config.toml
arch = "transformer"
train_examples = 26041
activation = "gelu"
mlp_ratio = 3
parallel_block = false
epochs = 32.9
weight_decay = 0.1
Rows from block 11, named by matrix and row number. Rows with one number belong to one attention dimension. Each number is 500 + 25 x the weight over its row's rms, rounded and kept within 0 to 999. All counts start at 0. Numbers have three digits each. After the name is the row's rms in percent of the matrix's.
# q: attention query, key and value (stacked) (model.blocks.11.attn.qkv.weight, 576x192, the q third), inputs 0-47
# k: attention query, key and value (stacked) (model.blocks.11.attn.qkv.weight, 576x192, the k third), inputs 0-47
q.5 091:464518466487493470518451525458508486497507538526519513472485522500540493450490499507507491510519451498541535455520522513493561498496520524517508
q.6 087:474494490511479494516467538449532477498510534533495485471504466499532503454475485526519481494499500500534544507502549537461527487497499555501511
q.7 101:487505482468522520482462452528450491495512460511524514508488535510459501505505506473508496513498430521467463460519459474550517534504507457520482
q.8 105:522481525532482490514536531479548512514493540483515471485517480502530503484486497550487498494488564482538532543496533513467471471486499536475527
q.9 092:480484501493468489506479531453529484504525543518493504477524475504529492452476489524500479503514484497542548494496553536472525485503501522500522
q.10 101:522521502496517539474506461542458507496491456497500509527493522497452509532517521467512505499512487527461445486504454466532476514492494452500494
q.11 085:547484517499452515514567517489524532534487529509499494474534469495494469489485477511494499475495566473522529556489534529471491498485502522510509
q.12 087:504520511491515536473475443545484514498508447510508515538494512504455504527503518487499506513490465515467437480516468480534492508502501468501485
q.13 092:537483530522490514484548494533510511509483470469468484524511487508458485536499506499471520488491547475476484555483476502508437496499491473481496
q.14 104:525489528527496493513550518486533527513473528486491497486511469499522488510475504541501516485483564463524514550497512509459474493486502528496497
q.15 082:513535502502504538446506458540481520520487451493497523525471509481449478524512517497506504537510471535477448481502483480520494491466506465484504
q.16 082:493525482502523526466474474535479487485489472503525517523488543484477514515516527482506508507526454553459462462506475477534513500477503465483494
q.17 102:517528487469515520470486467529463499497507461513506515528494496493468502522526510451522502508523475529445445494517452468542476524496503444505489
q.18 092:490513478484527510477471479529457481500500457511504512518479521495473515535523509464507492512497460538459475468494455474525509509515504445491496
q.19 102:525486543531483487512542528476537527508478525485499479481516457495500478484478492547481514485493555457532521543500531531469478482490510552489495
q.20 079:472513475518538503480459497518475486486492467493497499526468538496491524511527529491509501511537459529478487464517467475527517508494490458490500
q.21 106:513489497529532507512521527476479496459452479509490497475459445469523537535526503507501491476523540477485533527513493472456489479521476483481462
q.22 100:524482537518475483525538531466534513503490545485508477477514475512527487483468489543478494493493546474540543534497523525466497465496492552490513
q.23 104:477504486467511523480480456540477499493501466513500517528489507493465500530513502463518486504504448534464463460508452468550511514510503459504482
q.24 108:503480510529486458525509542457523492487482532497486479473499490497539516476490488541498487481497546492534566524498540522465515471500501530489514
q.25 105:531471527512489491512549526487528519508481528493490494479521465501525480495475491534490517498493567455525529555499540523469484484492508538497494
q.26 081:515485525501456500497506517468543512534523565512487510484526469507527497468461498515516475495467536472551536491493556544487529480496501527479518
q.27 106:514500507530529500520532535468493508480456488507488507459476457475526527518516519504503500468520557492485525529526494474440487486510482488467464
q.28 092:519511508493531523477530467540462513497489454478497493523476505505458500543536495478514518496505511504457453518501462466525468523508506467505477
q.29 091:545496521503515528473544471549484519497491464478506483530501498491464503550505503474512529511477532498472468545476468484508443516499495463494477
q.30 117:487478501525498464520505547446525486482490527488482484474497477518563497479484509522483482483518537499530558515522534519460503474504490531493505
q.31 094:467515482474497514476458468533470486492519463506511507527491529495460508518528517459508482509497442543467471454504475479532523512487506457510492
q.32 098:482486500518479468532474538446516477486506534519500511456498484503551518456478502514499491493514507502538558505512543528473516467512487526524516
q.33 092:514532491512529520469497463539459492496486443500499520528492507502451503541517534461511501509501476519446449482502466473525488520496492434492497
q.34 105:499479512512504459535534535447497504491474528502486501457486483501552504481494508525497489480512541481519553531499529508448520487505492532497511
q.35 085:489470503483471466507503519477542487512511536499503479476521475512538506483479484528494485503476531466523536512496548521477510510505507544501518
q.36 098:511476519515466495512522531465544514511489546483522489458522466513526479480482484538483513492478550462546519523500527524469497482486503536505502
q.37 102:520474531524475494526539518475523517511487531487491483474508486515525491482485483537480512485482554469539519546497538533467483469483489539501502
q.38 110:508476527520506487517534542452529525514493528487508488478509484508545505489475488536491505484496559465540544543505543519460499475488497545502500
q.39 098:494520487461505523463479452538488506509525471506508510519504522507477484512506509481488512527488430521470450476490485492556495524486491473507496
q.40 108:534515527546516518513560524490529529514463507484481485492512469495526511519496510536497512492496585475513513560485489514461476479502479511471492
q.41 095:524492531530484495531536533476547521507481531487494482485516484504521490489474499547482506496506556472538530536493532531457483468498490528490513
q.42 095:455511468475514499480456488514469476485507496521518499514489543500491502496509494478519482523499429538494481443518492483534530519507508471501489
q.43 099:503473532519496482532539531473517515497489521494473484480508472499544504494480481534486496483496561475529548540479521519456489472500490532489501
q.44 083:517486481527554518507532477517465507476470442478489488499494492497487514547533500475491530484524507512476485515516450468520461525533503452488455
q.45 101:519479533534491491518540530471541526504476533495476492477497466499537503504487499532494527488496568476518521552485534517450478469487493523502504
q.46 084:547495512513513516490544486554475516513478451485486473521513499505462494550503501487480506490487555483465458543497474487504442509492491478486493
q.47 100:524492532515484492503548528487534524498486538488505485483504472497516476495480487537487506489485567466531519541497507532464472479483500535493503
q.48 099:491526491491530510472482455540460485501499452498512502522492519510453496525538514457521501506502458528459461471497456474530490537517502453512499
q.49 092:548490533520518502481555473533504510515487486467494494528517485502476493547500501495498526492500555490474479565472495481495444500497487473474497
q.50 109:449524477470509498488434511488487486504521499522526515497476536497520498471506491492526476525506430522499504439516512486518547516493504495518513
q.51 085:537485515527510522489569481524489521488473455478482463503517493499477494534502512474476525487496557496476473549490478486503443497494484471482476
q.52 090:533493509498500512462522444543479524509502480475507489533515500504461473536508497492503510516482520485462466506486479483527458536487505485493492
q.53 092:486512476488520518458464470536469502511506472504502518523491526499470516514524524469528492514518456536463462475513463477529506517478506456499497
q.54 103:462512479487492476493448493509503478494537510511530502522489542502506479469493504493505473514499437533521495435502513501511555525498519508532524
q.55 101:450535464453499482498442524466482475508527508538525519481474526508511511461495478499517471508497427513495507442500522505497553500488505503528512
q.56 084:484470509507465462509501519450538494505517556513504492462523465519545491447464485522502486506480514475535548510494557530468523487493492524512522
q.57 108:453517472473511507479449488508471479466524480522514512494482539516496496480518491458509478519492433532468490449499500488517529523508496478519489
q.58 102:458519473466471489491442519492504487501539523519524521489462522499516474454490481499507470511511427524507498424504530518517541511493519505517525
q.59 099:523484530522479498523527524489541523503493539482498482480520476507521495496466497535490507481484557460544521540495529521463481480493502535501490
q.60 097:492503498511472491504478527454537491514495555509514504491521479503535500473472487542476481493504512489540552494496549538475535488484505551476508
q.61 083:479501497482462482497493517466524486517514534508507499463509492488514485452480477513503477510476496494542561510464555543486533472466501543488535
q.62 091:457511484489499472509457518460500466486539547529505526476486507511538499456489484508512479504503437511518522455502519499496563500521515516527506
q.63 081:530484538525486497534538515467535510514482526495476494482519457503522493475479486523477517487484563472526534540488544514467493469498501541512490
q.64 088:489507515511503513503473499494519480500485502561427532466487463468516494489501514511549502523502491475494510482491508504511537450476471507539504
q.65 092:510477521487474509497486527474506465506478510526447500493527452512516463488505487508503469512466501477507541514478537513547518471503507495490503
q.66 126:532527509513514532487498507489503519529456473548466559469459491454506527512509535489561511492506508509485504520520490494489515460487473501486490
q.67 114:530534501525518533494506505501508518496469458548467557468454502460516527516516530489565510478507533501476499521518501506485506474503468497484489
q.68 096:484491500488492480515523466515492503506546534436556463522538536524489506508509454503454516487482498514517481507496502501487469558515523491475488
q.69 121:521535503517530528487495504497501510504460462552457565472455492459502535507526532489569508490510511504475503523519496507487520454494461499500482
q.70 083:514514510513491512502462518469502486483474496535449533462483444483508485514505513527532495516490478480492539512493521521533541442483486490546484
q.71 130:480464489485468467513505503506496483491542539446521445527548504546508467480500453504446479518473486493517507481486507491513485553506537507516521
q.72 121:471464492478482463516492495504488476494542530450530440524543511539501472485499465515440485533493479511520497474488495487508477546503535496508501
q.73 106:476479494461475493527480517511534472489521519495467475526506512505497479473499456548469510521490512524543504465515505529497548477506525520514515
q.74 090:482489501504511479510501484517498523494532508456572469521504557515464527504494495494497512477517498543510483482506475507481472525518497503481498
q.75 100:479513476500526494505504482517488515490524477477551502513475541505473536499514507492489518492538503559503491471521475494471490509504501491507503
q.76 106:496460492489459474497478511483520494504505541492474484491548462530507449482488484522484486514447490468533519509498526513537491494507515516511515
q.77 101:521507508525511528481481511492498494500461480565431553479473472459518506514501538496556517506510492492478510515507500498508526439490469511508494
q.78 114:476471498488480473530512492519494475491552536448542437526543516551488481492487466502450484525495487505533489473499497489514484545518523496514517
q.79 122:520525503508515532487500508500506520507457469552462563473463494449503535506515535493563509486505505507473498509515494498488530452483473506487484
q.80 123:470478492470468461516505508504498485493545542445527444526540502547504468473489453506430481511491482492518492486483510495513488541514540506509523
q.81 120:531537507527534527487499502494505517504463464554466550475461492462512534510508538489557515474505515500484492509522495503491512457495465499483480
q.82 129:480472486481472470521504511499514474490524547461518455528547504536506459474485457519437490501485485495532505486492522509521487532503540506510518
q.83 084:508502501515511525494468529493499485502479501560440535478502449471512496493511525518532487508482492479482530507498519522517541446483495500526515
q.84 096:528527521526520524488488517482509506492464468563445560464463471468497497505498528501555500495512493481477523526510516508498517439489477496515501
q.85 107:466475485482484474512509486515505498499542529440546445530524519533479488495486467496453490510503478500524475467499495493491473553520538493500517
q.86 078:513503508500507526493469527477502483481477489550433540477481482476510494496526506518513491522503489471484522503480513508524564456489487505539493
q.87 104:509488510489474493500496523470500493510470517509467506480515454504541463488493486512491473499455490458513528524487534516539517483495494510489516
q.88 120:529522511521525534485506520488503520509456458554474548469459486459504520509500553484558520476510513487475507524522504505492524456494477498495485
q.89 091:529505502522520519490464521489506495487474492560433554478485472469502498492514536500540495516511508488489519513500517510520527442479487509526489
q.90 114:520540512518530543492491510496511516507468464558460566473465484468500516503525540487565503489500505493483511509520503506492527449497470503500491
q.91 084:510531511525539489484522503488457522497501450499546524484505513513502522536525535459538515506513475486464482503483477476486473543501451475502483
q.92 081:499493493489498485512535499511472523512529513443571455510515520534510490510484481469462488483506510500502483510493491477489453564523528490470508
q.93 105:492517488515528515507504464532496511494519472489529513525473549491464551510505503497516535489545496547494475493514468484472491510513484498503496
q.94 111:531530501520526530485495512496507517499448461546456556473456487461507512511507540491555503478522504486485508523520497512488521457478477508501486
q.95 101:536522513510500534476493516483502495500449472553444563466463479458513512497508530517551491499480510489480523533499505515514536442479488499511500
q.96 141:482462503504470463490487528481504479494505539478478478499554473530522449484487480518470482509463480455531524494483532521540492512485530510499513
q.97 111:463468501479487483503498490505506498488552529451532441509549520541501494480473475507444477504508493510528479474476500506510471532512529503501507
q.98 127:527528497510529541488495507497495525504451467558482547483461505464495537512513531494568519482506515510478502517518482497483516460489460503486475
q.99 090:492469513489483482514525489509483508508539504431562431522533531523490498495488464499446499490506495500510486493493493495489471553519520502480503
q.100 126:470472489495472472506508505489501479484541542451528452537542510544496462482500477513442477500482499485522502483489516496521483543510543516509522
q.101 080:488531507500515506492511469511498540492497485484550495506479540508485548504504519489510506471524536515483478501496485500458472522496491501475512
q.102 099:505536489509525513493514471515500500501504468492526522493460544481480558509519524484525513491535510545482488482506469478459497508502492483481496
q.103 127:532534505509523541487499508489502530513458464559466546464458487465503534518512530495558523482504515509471505526516485509478512467494470504492479
q.104 092:507516506510513533490496523480511491493471492560444557480471461461518502505502527513557491515503503492475509506497512508513525445487495515507506
q.105 097:514483515495467513495489514482499475501465522521457513479515450498528465500491475507504469505462502458502534524478517513535522486489508516505511
q.106 102:501528483501528499505515481521474524496506466491546510510458543482489536505498513489527516489542514545481476484522470485446490510498488484507488
q.107 114:539540506511520528485501502493500514497449466555454565474465481458502516506497534482560509489508504494471521526514520495502531452489480501503491
q.108 079:493504507494502476505531506526523523487518501460575488531503523502481523505480494478497506496503510502496486501486497497487467535522511512488511
q.109 122:495468504489469477492487527485512476486508538495477473493536470525520453481493469525469481508467492458526519495486530528544501489489519517503509
q.110 120:467470498486476478511491489502490486488554525442536448527536514542494478495497478512433493509507498500514498475481508488504487542505521498503505
q.111 114:525532497509521528501489500500506523509456464564460568470448494462499524517510540501558512480503514511480515508512490509485531460490468498490491
q.112 091:500513489493524481505523466523503513496515482464536492517481546501480533504499498479488521486518507526479471501524470480466465523526498496498493
q.113 136:503529496514528526506514473519482520508499458522518531498450524479477552524511519489530524490542520532470474488509466484460501501501489490503498
q.114 101:512515506509506535470473521486491507493449487561453551468466474446524511514500544506558491495505513497487515509507493521500526442478485517497491
q.115 122:478467496486484478508516483491508486497542540439549443515541485544505453499477468512435473505490499484507498493483513509507468544514552504511518
q.116 121:467473484495475467522495497511498473489548534437528441528535513543493484491480465501454487517503488509527494479479497493504483541508518503499512
q.117 104:529490513493472505499509521472514494508480521519452502484521445512516452488490500510493476496470498440511533531480525506541509493506508506492507
q.118 123:481467498497461468496478511488523477496524543495478476503543468531515457471496473531462489515470482478525522488501517517532506503496520517504507
q.119 115:524524501517522536477497514486498508509441473561457556472454482466520517506510526493558499495504513505484517517512492508489520450493471508494492
q.120 093:519524498525510514496484517496493503500477487580439554476466474465515502520512528500560513519509492485479516508511512503506531464488478499533500
q.121 109:503528489515540527509506486505488540500505458516531519507458538478481541526511519477512516478543510524475480492511474483467496519504483496498495
q.122 077:490462480475497508506485511490489456512493500528432501498512461509498447493508499507497487536480478488494499506487503506534528464509494501510500
q.123 118:537530509523523535475485501491501503502453464560464554468448481455509532517509546493558510484510513499479503517505504509494531451487473501500498
q.124 109:524531520515533530501485500504497507506468471557453554479464494463492516515519536491558520496520505494475505509523493504495517457496462489510486
q.125 116:538531514522533531468505502492505512499456463555464561472462484458503517512511535489561500487507503494484507518503497510493511464490467500485498
q.126 091:513521502521521539485477510484514506483481474562445566492459480482501515495500523499537501520512488501500517502513524529493528447494474503516494
q.127 116:503481516498467486478500529482510484501492540499464493493543457523529456485485493518498473508451485442513531512483525524540514497487502515502512
q.128 083:485492490513504490509528518488489477452502468477496466508491494467533518508506491506500501507527540525474504505474495507484453503482483485479516
k.5 073:494483478489466488503497539468538471481483519532491500506501482485523522488485488558492521525524498491531534528498510525499512447520477531503517
k.6 074:510481536543468493502524539469513493477498518528466488481498468527521502491485508540482497500497542465523536547491535502489496480520459505524506
k.7 109:501520460441505518462483472523497504540518480509518515522498547476483499514478494470521494482501457545492483464498483503511523489477538488488492
k.8 121:517494553547494485529533521477508521477475513507476489463497456520519505496521507514496503510492545463506510519488516498502465495500469516489499
k.9 078:497471540536458496512545555467521505481491520519484493487519460518536498476483494519478500497487522456521514541486528504504479477499453512499518
k.10 095:485509466442526509487471486520492505531514490477522514519471558475481496519514507469505507500502457527473469465497474489497526518487519478495504
k.11 082:503491515535490514548547511471486501462488523519485514497500461536517490503520485503494515507489543450494514504495527499495489523530481507504504
k.12 087:510534472445506521463484466524492517532514465496510529520496525464460492521497501474517503484508458550471482480512488490493521508471517478474477
k.13 071:485512501519498509520529463523464529526507494457528523497498518527501472506521502435503499474484504505472479460497481453504491571489531489498475
k.14 108:501496543546485481535542513490477522465474515500482478462499450531508505503523519504489518506497555468503504509508500479492472499521475498499500
k.15 081:490537496464540524480485483529478531532493466489509529525452543478481504518536533478534512502504468527469482483522470482490510517483506474482489
k.16 085:491510478464539512475491477517489504530513459487520510514499544464486503508493524478516525502502453543491479451509493492509522500472521485486510
k.17 098:490508451463520517498466461527498483532504489496522514534490559468464491520505483453507497483499464540479480468514465495502535503488516479486491
k.18 106:494517469451528509474471470524499480530517487489522507536486553468483501511501506477512505502508460544485490469521485491513535509495523491498502
k.19 118:494489551556491487536542512478495523464479515510494499454509446526516499481513510508489498504498548460500502528497512499487473502507470516499499
k.20 077:481504461480538498477460492516503508524511475478516507507492548459498508489485501488495500509504460541496488478523482518507508516482537482502507
k.21 106:461480478547505461551503512484506462442494508476498466472504493523505493473512469512464498520532508524531530493523516510464513498533521512491496
k.22 114:500494551551486482523533519485514516478480519500478499467515448532525508498512502523502501502494544461512519521489519501493468487505466521491502
k.23 119:491510456435515524471469489527500492534525475506522515533494541469471494513491490485508495485499452541488483478511474496501546505491532478500493
k.24 106:493489531563470473523525517475509507450492502511475480470506456529529502478505517527494518521484548466515518531493522500482475490515472514516513
k.25 108:504488535536473490536527516493498522457486512509482499451509453519509505495505504506491504503495546472504523523489513489484471489506475502486492
k.26 078:503470522542469503522535537473516497454506520536498489475509443533526518506491495511496485515484539458505522546484531501502489485503477504539527
k.27 099:465485480557509474555503513477514469441469533499498475495487498528511492463522467514466506515529539510521517470529526508467491495541489504497510
k.28 077:483514475453537506479488467535491510523500483469508502529483557476460481502517515461507507481502475536489471451517469489512501520505536483509495
k.29 075:515517487486524518483492463539482510530493478470514508527489535493465505521536518450524500481500485527475461461491472486518494541461515461500495
k.30 110:499475528570495485528530534483513492442481520505489476464497469530532501485496505521471496533502557479525522528516525519489488488525469522516499
k.31 105:491518466438521521465467482512498487550517493490532509546498546479483488504496496484496504478506452531487472465505499492507525511491528488510505
k.32 086:491454527550481492528525528463518474457490515525486472464507462519527502476486486531485496518489552469534523534514532515489497476541484520520500
k.33 092:500506451453522504494463473530481492535513476464519516527475540471483483520506510462502503493512442533483488461505483499498517522511521484500502
k.34 107:501479531557486464524522519475504500460472520493480483463490465530526510476504534537490512523510557468531530532512503505486496487528472511515514
k.35 088:518489543546458497516538524487507508477478510524474486469542444516516503485482492513516481504487539475499518538490520508496475479519477517499502
k.36 111:505497545555478488527532527486501514469481520511478492463511448528526501490506493511505502508481552466508515540484519504501461480504466518493503
k.37 118:502494548560481490521542525482500517475482514496477488460506456538522507498498511506491510503497552455507517518501521502497466496504473510490493
k.38 119:490483535558476473530537517476492515460478521484481485463495453529517499477521514519490505515492550459513517524499510506501476494509471505502504
k.39 096:500526468447514539462473472514491515550524479493507523525498544468461492524504504478525482479492454529462475478497471501506505508477520480477488
k.40 098:480482528574501465557529519479496502448480517472493472478479476543509507488531493508485513522515547475502507497518501484477471525537493489526492
k.41 108:507487530554491487524535521484504516468492511499470492461501448526523507484508508517490500510495543468504497532495511503490468490502473512499508
k.42 094:502512465459513510455463489522502484549499506494517499527520541457482501496477510504521496484498450534507494487495494510524537504487529496478510
k.43 106:500479530561468484540519526474488510462479512502476477462518462540523505502508505525487506525492552463515525536493517498497476487514464513509502
k.44 067:483497448506551490518491457545503490494494498483529501511502513485477489494499470479478499480537481565507478472530471499477507494521537494461485
k.45 104:498496537558488480532530523477496509449492523489478482477494460527517500494519494506479513522500553460504507527501518490491479504526457504520489
k.46 067:486535518487535515501507474520491531513515486472507515519506532513460484530526505456520509477485487518444459477481474478511490552484540462490484
k.47 113:506494535549481486531540528493501524470478521509473499453500461533519499493506508499485492501497552451498513517503514491490475492507467508506498
k.48 100:492506463456518524491473472522498492530515473496539515528499551467470482510488499478506496484495462542476483452515475493499530520484542493492505
k.49 068:494521518518506509507503474522464520524497488433526517502499510539483504521552510479517519484460512489494464479492485476495491563471523470477482
k.50 079:520503461449501505480463519486515465514511506529478495531499520427515523495455500551513504514538456529511523519486500522510540443508484521504519
k.51 067:495526500506519498514515469528461540532515472467505511513501522533470472511517509454516464464468479502469468454507497471505488557489527467495483
k.52 082:520540498459522523477497472545481530543517492496517525513501531493471488520501528452520486471493480499475473478491485503515516515462539484490483
k.53 105:493508462446523512464460484509495481528514489484525509549480552462485491508503499484498501491503450528489480469527473499510532516489532485497507
k.54 079:526507468435499524432460504507517492526516474538467522527494497449498516504465525529531506503492455510486506530500501521513531443491493501505513
k.55 073:501494461480484512495485511481523465475504503536489498517518518462524528498481512548512519501527480510533532525496508520488525425499484506500529
k.56 075:507481526538459499500540526473496509483499534523460491495518450523519498478494503538497498500479546459509525538486525505506471476519450505521510
k.57 104:495502448441516509451456492514516486534521493512497498548503555473484492507472495496511499490517446549503497506498486528517531498486530507505506
k.58 077:528506480432485526463465510502517488512533495536479514531502504459499524519464513525506503485512467502497526519480511520510536449485469511513507
k.59 114:506485545553470485527532515479506512471482513516481490461497453532523510489517504513506504510490534461510509530491515500490468497508473509488492
k.60 091:508491519530474497503518546478524487473490513519495498468512443510521509493480497533493506516497538452517521547494518508504481486500477535498493
k.61 069:500491529528464499501529519450498511469512511540475478467506472520543514508489525512488490495483526461500534531477535506502491476510458504514509
k.62 070:505489482499476488485487530465522474481499516553468480502516477479523508487466511542483524520517499489540545552513516530499517433532458528512519
k.63 087:502489527560474495537530523497495511464498523507475486476508456546518494484523470500498498517502558463515499517488528495493469493510470500506508
k.64 091:526532520482502511458489496513514542548543517526485537528517506512481525480509528500550508502469471496493489494502490531555500502462501495513498
k.65 086:519549507486488541467482508506488517531513462519514549513491508469485553515487519478547493495489466512467481488487487496516498506472512505513483
k.66 139:549552522472495527449511501489517550548510499542495554505513480492504512489484518503557480496477472487490500503477505530556475495446492507509501
k.67 118:549556513469490521435494507499518548552501497533500544497519485503506518492480516493543493509481477496489486509483498525554472489449489505493504
k.68 110:462454483532503482541512509493485454462472499480491460483490502505507475516515472496451510508526532514509511497508501477443499491552506500489507
k.69 126:541555514481489516444491509511524544551504499542506545502520480508502509486488523495550486505474471489495486510478501527548478500445485511497500
k.70 091:535545506464479531449500494516504550543533497512522528526512501508496518487489525490531489509461469495495484493489498515553498512452510504510491
k.71 133:454468478513510483556506496507484456457483498473504460505470522491492500522513481503459515484535526517496492509517485472446515493552504485502504
k.72 129:452446477525505473554507489499482450450487503460494443489479513504494477510527475518455512503519530519510509499520492470446527507550497491492495
k.73 085:489474506491506494548484513492455482511532514461517452497474531545511456500505480478442469491462504497498507507510510472515536541522547468506508
k.74 091:464442479524503462538501497492483466472469511460513442477491480510516475501505469497449499486507529500508516508501523485478494511544497509483512
k.75 092:465438486515507460526498502474500476468472526457501442479508493537504464497517464527460506495489534491531512500502510504489497507521501508485508
k.76 085:523526511498500518507497483519463495504513460520519542509474502464488535534509525464522494495515495515441489489506479460488525495505504488531477
k.77 113:550543517474494516447488499502506553545519496535482551519520493504494522481489520488541501496464476496497492506495502525549496503446491506515486
k.78 126:455444489520503474553508491502485453445497510464500451502481514507493479509529478507454522493512523496521507507524494476444511510560510491500504
k.79 131:542545519471490524446492505492515548549526503541494540511524485492507512494481518492538481498476478484498494500480508531557490501452491513502510
k.80 132:455457487520505476556509494494478452454489501470506458495470516495499488509508475516453511488521530511512511494506493467455513496551516494493501
k.81 130:552540529475496520443497499495516550544508495541499541497519477497496511490489517496544482509472469476492500506490501529549480503447481511504508
k.82 133:458457477510509491550497499509477448455492487468505473507466531499495495515516483494468509490530512513504498496519488472463529494552517491493493
k.83 086:527552516464493508452492506508513532549530498517512537534519503503488524478494527478543492504469477514490491511493489514552490514457511503504497
k.84 110:536555520471495517445501504506524550543517500529499544508509496482491524493484523484554493505477468506495489514487501522548486508458495511499493
k.85 120:453448483531504474546506507498479454470488498462498445476484513509504477506510465506440515502530540505513506500513491467460508496556509503490502
k.86 086:527543502477496520449484494503512546551537495521507525513505519498491545482490525490537501506464472506491484495500491517556500513461515497499491
k.87 096:533561494474498551465492483500496518532517463543511573505487494464476549508490534491540499490492471525462483505482489496524504496470503490510481
k.88 133:549553517479489528447493509496525544542511503537496547509517481503498521490476520493547494503479476492484495503474506526552489488451492513510507
k.89 100:534549521477489518445492507512507543548531500526503543514519510510486513493483527488543492497477468496490482493496489534539509506448495503510492
k.90 127:542548517488488519448492500504509551556514486532505545523515490489499501491482524502550487504475464488491489498486504525552496503448501510503493
k.91 067:512518494522506500471514486517533521481456500536473544478529476458490510501503509521542540520550508498503479516505489540475468478477453510499488
k.92 089:455455474526511498539493495493486457448475500488507481473491490506513478514501477500460513491531526483500519515506502478450513475563484506485513
k.93 103:464439504516498459526507511484488477471474544458485452486498500545516442483513473529453515528492525477530514496512517513478498510533496504492517
k.94 122:546554510476494520436489510498513539554512491535513538505519494493499517499478521492551484494476468494487494499487497527551479500441500504501500
k.95 110:542546509476489531455487510499518533547528503543496540506517484487500519493481512486554500495479466502487487496492494524547494506455507499507504
k.96 118:512530505497506535507502463525470503515494459525512548513473513449475546548505529470525500477520508523464477498510471468485521498502496472500471
k.97 119:457444487525500480558499507500483448454488502445507448495480516504508472509506478505459508498522525506513506508502493469456525508555507495490496
k.98 129:541538518480488513445500497495522541548504502535483538503528480509511515484487512494533481506468472477495497507483502531554486503445487507505506
k.99 104:461445481521503478545503501491490465447464502473496458480484507507512477513522477516448508501515521495498524492513507462446509487562495495495522
k.100 128:466468479515507486548509500506479452460490495462508460502477517486491493522515480505467504492528521511508501490515499465448522501558505488496495
k.101 065:490449492515516475525488494489504479476468512505494454480495484507501476492506483516473501500525526482530518507489491514464498489542485509482504
k.102 080:478449492522511470508495493494529470492489534477488433498518475530518470495493456533469497497503515477537502500491534514484489508512495517477513
k.103 136:540545515473494517438496507493520547556506499538511539501521477497508508482482518492542476507468478481494498503484509533552485503454490513506505
k.104 102:538552526461497517452492497511518549537518491531509543517515498489496520497479521482546496504478461504482499495487497513545489514453515502510497
k.105 092:522559498482502536465499493499492516525521474526510556512495513470496541508482532465538492504492473523482499500501496500537508498468505481510482
k.106 090:482433502512500460514495508493510485486483534466481453492523486548520460476505475534457508518503527491540520494502508531486501491525500508477513
k.107 127:549551523473495525451499501499511539543510506529504548501514500490503522492485528490551482503475468497487497502481505523546489501444497510507502
k.108 075:470454494522524487548505495485486450482459503487495466492488487500513480525495467505477487487518530484507522503495514472437502503556480503490512
k.109 109:528547499491507546483505469514481512517516450533524556506470511457480539539500511463544498480508489512457470512492475471503513504481499487505479
k.110 130:453452472528507469562503509503478460460490499452497450490481520524496489507518481516450529494529532505505506486508502478460508507557505490495501
k.111 124:542548518474500521445497496493519545547525501531508541503519497507503529481479519491548483503464466477490487494491508536554477506439496509500488
k.112 087:478440486520512479540509499499504476455482527478497443480503485520519469501505471512449495502510530479516512497505511487457494499541484490475509
k.113 114:482456500511502456498497525472531485489504543476494454491529486552528452464502485524473508521486499463542526508493524539498492507511499528499535
k.114 110:538543514479494524441496504504519546549525499525505534513515488493498514488475520490539491491474471498488490505475516526563495503450501508503492
k.115 126:460464482509504475551517496499479458460496495470512468491474515492502483511511489508463515492539531518500512496513494466445517487549506491487496
k.116 132:456442486513509474562502493506481448455498515450502446490479515495504486511522483503450517495523527500511503501523493474454508509555508498500502
k.117 096:526560510492490548470493508514505523524518466544518564514505500463493542530490528488550505499499479515467491509493482488517492485472501495509477
k.118 098:517527506484490540519504471518461502499510447521530527511461523465487539554505510484515506483499494515458478492502464452492513512503500473513485
k.119 124:551550522463494527444493505495520554542503488544494540508526485492508521496482516487546482505484464487501506497479490520554479499439500518504493
k.120 103:544556533481497508452493495524506539546526496531494549529523488496490515489482533501537486505469471503501489507502489532543508511446503503502495
k.121 093:488460502503489464498484517485521497496492543479471469503525481534521446455498487538482511502488519483547520501493515522491463496499494519484511
k.122 060:527556522467473508467490501506510535524523489504513528522518546509517523474508536475518497509507486513478482498495502516561502518452509512528476
k.123 128:539551530480491523441489499493514547543514497534500545510514492484494515481487519488550488508470476495484496502482510529538488501434486520493504
k.124 120:537543522478507511457494497500521555550517499531495539498514494495495512489488527485549495501462462489490496506494497530549472489439491492503500
k.125 130:541548521482493529451494504502516545545514497534504542497513489492497520482481518482545483494483475492495492507481504537551488495445488511507504
k.126 103:535556523475494511454495503512514545555527499526495539512507506485490514498483524496554480490470459501494492499491493519553498491453493508500497
k.127 108:525559500492498539482495487523482531529505455547511557518493493451481549534498528485543492487501500516456484498489483489505508486475488482503472
k.128 084:486480485536544485514499531474469489457462488457472488493468500508521518509549486531459550499533518500508531526548493485470510493543474500479486